From a checkpoint of a small spectrogram diffusion model: activation gelu, layers 6.
Rows from block 2, named by matrix and row number. Rows with one number belong to one attention dimension. Each number is 500 + 40 x the weight over its row's rms, rounded and kept within 0 to 999. All counts start at 0. Numbers have three digits each. After the name is the row's rms in percent of the matrix's.
# q: attention query (model.blocks.2.attn.q.weight, 384x384), inputs 288-383
# k: attention key (model.blocks.2.attn.k.weight, 384x384), inputs 288-383
q.3 107:516457409444488481462434448439383473473476386608534481511547520545589528412472450521601501504535517470523519511496524457489482488518584550443512487529496488505507518484573486543410468513527493519548546535440522444531514503510468516491403563481467532538482501502456506473495469493550548508
q.4 102:609522509555462444435528494510486545544545510533477463475460438435492545507437516444476477577462507488596444494493522574532503470576492538478495511571495453492528485470463524570461554498497506523489511518524487515455495480495483465490558463515495499502505525556456452502569455417506539533
q.5 103:497452362453451516464595480549484485521451487531483473497540511549541496563510551506466538496560574453474486489467469482461494456509487465522509529487471441506489483531488505515473562513528529552486523461541565464511530511564525509494487561491465523511455489520569483466604474505488586449
q.6 111:423456476533563513563604493497463525369446433440429450469390501444515500507494465502545521534498530502495520554492496449499495538552473432549423529541472489524513500464520521538522517412547511466519389474496512480527474490490487470571491426511521498511487455475450491497614465511498523474
q.7 107:450560464512424463408407340458488506490520497516535578430571431510450425528533489553485505481520584487498469417510541448442480501498552491522452443493456513450362547503549524509495475474448504446521506487455522554553538582478502469494474537518459475489452488433478455486514490534492509462
q.8 120:519496501504549496488486457507534517559554584591556516521534484502445498478461608514508596505493506515486503574449482532579557562565416550497516506510575467527455444453502534489579477558513531506468467497566473470538538516487472390577481507539454460532487585492507451505527436527592480477
q.9 123:502403427515464502556517512530527488575532492500498517505470565441459452530485507446473480489510482503503462482450534544510527450480503490470433494484483437537572477479471488504479536431449475490533478513481461504472515473475527542463433512400472454494470506558537498535559512534473455476
q.10 117:472509526536457443505503463577429477501496442469485464528430517513532520487454502472465595534519515564487540554493522516556442485487510566535522580490566539446545467473526488469542566538509529525418587533514568477477480536521525447452470477473532490488429485532486417500524509487492509529
q.11 107:511572535573586599528548463427361482421465433509412486446470467512598517549502520504484471530440517442504494468447528486504566539459564518477492544446515534460488472485511447545547488473527535550504522481531526486515489535489447500508483473554416588485518545598528562528493503539530470479
q.12 110:529454560536530442422508485524549562545536559524497517462483377408451507432515524469504464473460493502551487526483469496565518434418511433453445495434435509473543509554513436562535536515479496503410435553524453482537474539492502477487483441519555524468464484493474571481596506486547564481
q.13 107:485473434531493536570530531569538559556522543561577590588558523571515524539544519550475491519513500510537521508512557478454538519519487515500538459492523543540473497519539454511522579488470548460515498446497604520467547577483508469479507505563487519515498488468545488513485531494482529490
q.14 114:515494535548582617569596553482569554549501583463466530537562488595547471448472515530462518510549485543542507523507469447460501571522516551463405574505512506489503531526586540500514498545497501582516501559423429443469569491484487533488551500542495532573589481455528511454520505486508500509
q.15 122:450487474546473449482539465537469433526517554425456538519505544548534498583461471469487477493515510518541488489467447444484403471505496472424447561537452539476471453467506512489491467508545525584486520482468515471479475479585504543543443557519486475521532584441539499515466475479480498588
q.16 193:385419520602510387400481514515589562546533524430454356491403456405407471468433514376495496491493522488530457507522453514556508518471440609422519538522449523538502494459448505519504560501526449478517481583563483480470502493514540486446524503485537542430480549522478519443486515472527475472
q.17 130:579545470428494555466561509490484462394512554545594531558546497575558558476515497518531535443552530473489483467463527435481525483502519409567514420455519498464452547524514455446519463441436493525494554401508510496535517533475467510539476508489507394509525482540527487565514527522530493452
q.18 112:615539434381376463473549532459514435455440433493479514484505494462522447463515507543518447506506506495485547505481553493460517538502474501563510483460504506511489505495508496520481532455437496488514566549544536480543484568491485514528478487470424508473456526532538566486504512539517509555
q.19 139:327456480534446386411471568554619504532498510406474399403426424433412414469473527456461469494450478502488486460567470497483475524477483520434441547489485529457504467482488456513475507536445487568439498537482471440534496530541480466490497480547527504523463459499541485507482475490535471473
q.20 116:472424540607567490498555514501460484440489525444498530531483472505468470469457443410511500550444495516615474503487501465506494515508514557520515501520496511516486494558559533473478500428526446474452522482495540446452539550511502487465492498547505626505515474532432505475458449491506468561
q.21 101:682723607539479453500482528552421484467493491488533513521489516484514487595517513520571561533498484508495508483567514502429512456485512510517530544509502493578473494523518525464503556477532477510548513531507486552466526555480545428527500503463570513510490473430481482520520536484517507535
q.22 106:503481423368457423511503571557508619523524461477423467501468508496518517507518425520429575575496552482545491544519420501542493460450566511533457520471551438494472531478567511545529446473541509553425484487510449502483487436538499544425475541478457546486564501555447551524539494510535576458
q.23 106:444389472381510369464464413469496522542555550488557523518473516530479516540505497481419488524469464463463453498568559521440507506475490439411483496515522459495448540534515482476446483491476537488546413611542514467469419469524483463542503492428555544522509485479461454555535502498457490489
q.24 119:570539502475508605646642571600464515467461441524537443412466517459510519426562480549502454544463495470523493559565555493516536495464503470485505510518541427491512523516515482440491423436521449446543483502466512513514487485520474480496434453432493467504495506456568473495459518497433489499
q.25 146:583516471448483530542532449481488465420387492593562544450558575526544461511455403531583495512499525437425609494570547420560542533605575516509489512451457434530588483501504474480514450513506461494560495504472519502513523511506512472524509490499462467515526511499490501493510475508475447463
q.26 108:549533490489549515526476521478458492529556514565528637499615555570622602586539531488580446498489433511475487454474546527456529518500530523523485507483461544463461533507520558516533560535518466526518538462567513589515485533471517510557489545489483438489514599562505477465556556550534512499
q.27 117:514629574535456530524452530525558554532562521527573510471433557577531557532540492549489533450521483461482518470489506531473453558497451447530420449467484435465526524578476489504460532485512542403545486555461481464497449453504511509485491476491435557521484521556537494561538523470505525521
q.28 106:418443572513473529474534582550537598593540558617529546539527542494549494501530507496519451441513524512484543555499526489558521453489532485405486501488519422544499504428441532443434474464454518410490538593464530527483490509480488504465534524520491562458481508493476411558509520535528493432
q.29 112:486364431447482526518538515451406399417426443402459456455463491552489521481514519427525369471483491501493508499475560466424478504446496532526496510505562578476465473493511508538468479519506472448443537449543479539537407536498502452461460417525531527469476493448517483543481511516459538511
q.30 115:531484432473442497455492500440425442487473535447541525483476562513544539521512560446578517554514449507514452509531514490492511544531453559470481427481532503501491491548480511491516568510464520486528553507596462557475514512505504421463593503517485478549548528537526466572480535425458439524
q.31 107:383446529527585456447452500457434463515490521576562566474520586494539584547480521617524490511563534442496521436445549495506461520517464429548466521459512437504494524483513489546525456453507485529499519498481506525526428461529525523527499500428474466468534469464523527589490516472530484538
q.32 121:558553472456515496518490534508488515481445575542480520555522477475593496516513460482521504493516549529491535415473619520498460420489380464447557464563509428493497522552477469433494452434543436476455517496463428412445530535450445530434504466580487477464467484561500475484528426488569478511
q.33 089:479449435475512478444514547545602618530489597517522496498458457517566519449441523480529489497504475478408495530489520472475473521519502510473566536410505484511492484559477483549574483479532524474483545538467476452488463480509474490451477569540472493481461454480501530508525550487524556484
q.34 094:529568567477470416410375460477387405469484480472452516549541484435579473549497511486487538423500531535504523499448496521573446495517439507505487514501494491467451630556515501459511509454457476413505531467514513506474562497471485475475542586521511486528448543513494454510597476487533524474
q.35 109:666635552462434465528519487466519477531488439434466502464501433487518477462522420486491490485530483502478554473495516526497518532474544478495502431493513519478527519539497534524518510546527545484454551498514476527480548484507475467532523505505519476460536530509529524433504529474487538552
k.3 095:561451471487521480497450448458461484424445563379594527488520553509478460519537505528473518476549478555502494528532558434496575502510441518508538518493525470550488473512515519466464518472520519550543452448455539527477478516470485545480518488472476457552535462462462473530527460513487444529
k.4 098:651631611580508546525477500576544589552519519521530444497468451455382415459483522536480534520506485486476482543509433471550550428478527595516526501462540486430503459527490468423398521495494484524463517511571531569551462519448505520476498527475526495438504490456466446517516502467515526516
k.5 101:552541521501420451481494511466505540548459502480484602506475574520537499485517515465483495486465484570454547482468543461484487549489546540487482508507583516557470495505519471439396537473536557608527521520495448519545479425452514533497501564454437557545552504500434538476524504424490565541
k.6 107:446474388431465576588556555539496473490443432429425426367425457393464479426476461492446521490485522446519587510449531462480448540530479550469482508436469566501536524500518490468516461515568509529428456524507486516449484463524494505482439525517526572484471534574467496547517485483436563471
k.7 091:482507501561547463432340378411389425481527425504494501527535539493492543608548493546503583486527516513593466506548473504474475449451517486465531415529460490532508422444422496510449511495478451491500487502494485541494462471530512517463517493493468497513513433497499537537544487511586541458
k.8 091:514518453594548497523566562542459506528558563588510575554559590568498528521529513513532375480498502518555445454498503506429538523501520558466502516461505513462472499509500517480512508494452525433513483487470515578446510522408551525546474447494560526456465480484474538547553518467492517493
k.9 096:627539499590498519494579527562567532524557514507518508553582526513494543511497527506510460519582553501564435576462516480500493409483485468539535487448478442509535476469501475569485447537478486503488484475503501467555495561505487580477503561517538538455480517535519464504457546469564526510
k.10 087:446553466519424485483538571494551521541477461468507480478481461515483499476518627449519507526437549469524515478475461506509596558535549541550460512474494486437460490408431493485446497561510568466558553486584491461546512526489449547536546482531505470565574552461519523483481461469564472495
k.11 103:452489545582568608624569608543503459407396441432464427478468505501467478469505453524573525489536466480505575468472470482445476415569521526494489510491483522550542517448495506455507480484484492529532508479487457500514483507502478512498497511527495487559517483464545465545504455491551469491
k.12 097:605589567575490545573569531538578537533571616486456478509422449481432487538512497542524478505497438537510472507510489558484527463473485538538485445555501410530507473474498528479521549504465551459540488542576493492480526523543443501432457475460478529504457565489457432506556501485491552470
k.13 105:430425393379471456562511507476507557612567601553535566564594554524592555508524560589519495494518431466528529510480492468516505515457516436534523529463552525492495558514533490478491488537536486496529510391483497544518518499487515455517451505546464488516507555495516489514528515569546507466
k.14 100:600488422504529556572586524534478598503513563501584489529512470488547507531529529422552525478429524516458479494532492508528463472484515528494511503563531477539502407492410438471501522490543541477461510499501481516426482524481555516489515511507482464485470513468477470554498537471491451505
k.15 087:529551443540517497567445521517506498521508538482510478489458461527512460455469459496493535528489569492521553534543544512527574520570453562535554498444515566481496536463534559512524533552423483499531403486530543433499575517516547509463526439535561489533551510500474448491520493530496517430
k.16 093:479464470483496487496493564520514557559485506465546480561426426439493519498490422443431468497496439478439530498561452528474411464483516506415467463488486524520527471448483498557479446557465534558411449529451470440466457488434463419504474479492456449503501458430498520497509523450523476488
k.17 089:471479540453498493536428497499472425554546489423490484475470448539533503535525528528534533447449497510467531509494485586475550512544494423565458545587442539497454495533470492502544501537501408490517493452448510565527515551550509499514507469486566484507512565438495547514514492522437454447
k.18 097:485577563450392449409451529529497492469434439349440412462422435421458505466494415535469557524536478456503510434510493500523475519476523493487501509456561553509518540563505499514497510514485484530507499490470496485488550454539542512481485509475540547501486495527505497475522450468518527489
k.19 099:383419498504498422409429483536503522468504471437493391487437502451498498512467501532485502453474488490453509491464539569508484484451506403436566473523482456500573549463483470435465528511525524407458541530530470480499437460474433491432449499527517502448467474542441415509551494495486500528
k.20 088:461458394512526560527509519489503485564474509400422470520509506462497490457490493584504545543564534508468491553467441520519509515465449467435468510474534492492494497497427514504547465536454478504559498461526490550381513545525490517539521519484494477543515558515518506537546531442472551492
k.21 100:532647684695583534541444487486481506469483496544516576496567531492481488555542495519500532466483523528463519490522468532543469489576496489481550492487472457541510449505459492534475537538479452496551529571511516514484484532458476486542527515514561549494474482530467519502499551521577528489
k.22 095:508550427461343283398551536517579597556509565464480486514421485404454481435505475485458471515508475487524543531479517489506523483496446485502508487508426482559531542477517508446541489509508500541508487504528479542532498569526545484535449482450469546473453423476469436489503485458536503509
k.23 096:579455473402454472388474432472537495509393538503519473513555550600540506466486495401559491477485506502496469507521467476481513535570473548484502545558515522511438558509513482513508437522463478507469503532493525467473530424496512499518520443528470505457483450415566512508416455445428577545
k.24 105:499509470497488478519585557599578537531523505475382439517440456489459478485480404480476532435509456470485494502544494472541512524501544487530512481498448530458535514499473512536552436550484423475464483461524495521467439529466471499483501475510547471505522520470451446496458552546564497514
k.25 088:503490497427497547482443563497539570468495493451497480490436436486432555509471513503394535451490466501506503521476490608491457506520454467440458444584521492475427546523500484480533550501587501466459461523522544510543486471447498461479453549490498518511533502492572546506417529498454513530
k.26 095:420438456491475516553476463508467516498480471494605564501654573619544539598528536545561497488533528518483491545530482481507540512525465517556498476513508460551473515480524496518531419472487450493562499480500534492468559573486530456511515552454512500515514471459536480484463467505506477441
k.27 097:382484558540545457454479516577492544549471557590520506504537497428548484532508466536528497495548492485470465515492497562504497524537508450465501524472524477486472578445502520455482501549521495500490503503456538502474532472473538547515541438551507406516525461421456479487456478501508503473
k.28 098:439497459533544478473492489528542580562618570585587584504621575543510479516520567507544568504523450497490478410454484473485473499482488410509433499479462511496472410509535488504491520467493531539460535460462536510456511497463494546514450574498495521523436533539570503438533456511563534512
k.29 105:576488480492504526555539448515474429399438412430475404505433421457500496485506524497452533541478455523516544468484507479542496476526509541482520559512505488474539511435560499487511540557557458466502492460530558431544501524495470520477557463494547499524536480523529461509564438475475553559
k.30 096:573532468466454474477465409379434519441436333536457471491494491528446477520489505515442533467504511563470470549574465549475462559489562564479452540484565470471512560474478549497536492490526513514508444523483458504531530428487529507523528474452511557569506477523468516481504453519479477540
k.31 100:381416435583594595487413457382471528448482480570549571497480523507498513526445530531497551469561535488522507380467534463495461500526508482459480521461458446508550549414516525468438545477467445478574530500535510444523518462483471540501536542538433546454524500512493410475498424492555485500
k.32 079:541523456428521503632550496446573458558431496555470542495413469434491482458545488527489435485456455487517512514519461507434462443501483432506436510502486491463464491514516449487535458473473478535562470403513517571467468497515527556506537547503516452510579481474447447500481484460488505469
k.33 079:405450423424455499541533590544566586492526536517487477532474504502433485481498562482499496497458450467514498442553452519537500528486503503485462497524488482446504503556455432481523459495428489601523492444534519508469452527463419489489538445494527469459374430559476507506556469540513496511
k.34 085:542602635530479395383365374440482470440480456461438502476483517536489468430500535481484578518489575521541529521570547584475499500488493456549551497488445553464497452526420463529513608461536467482538490444514536526494434587522491503572550481448479531515523473505519546454537494545508455524
k.35 100:674746600500418436391488559479511484513485464458431478478446468472502435516496490478516501478504524456453556467511466484525463428437491467477514578557509515469534467514508473506475491522519533560559484518475517446515515498484508555513487485509507505504521462562539577549531512469451507507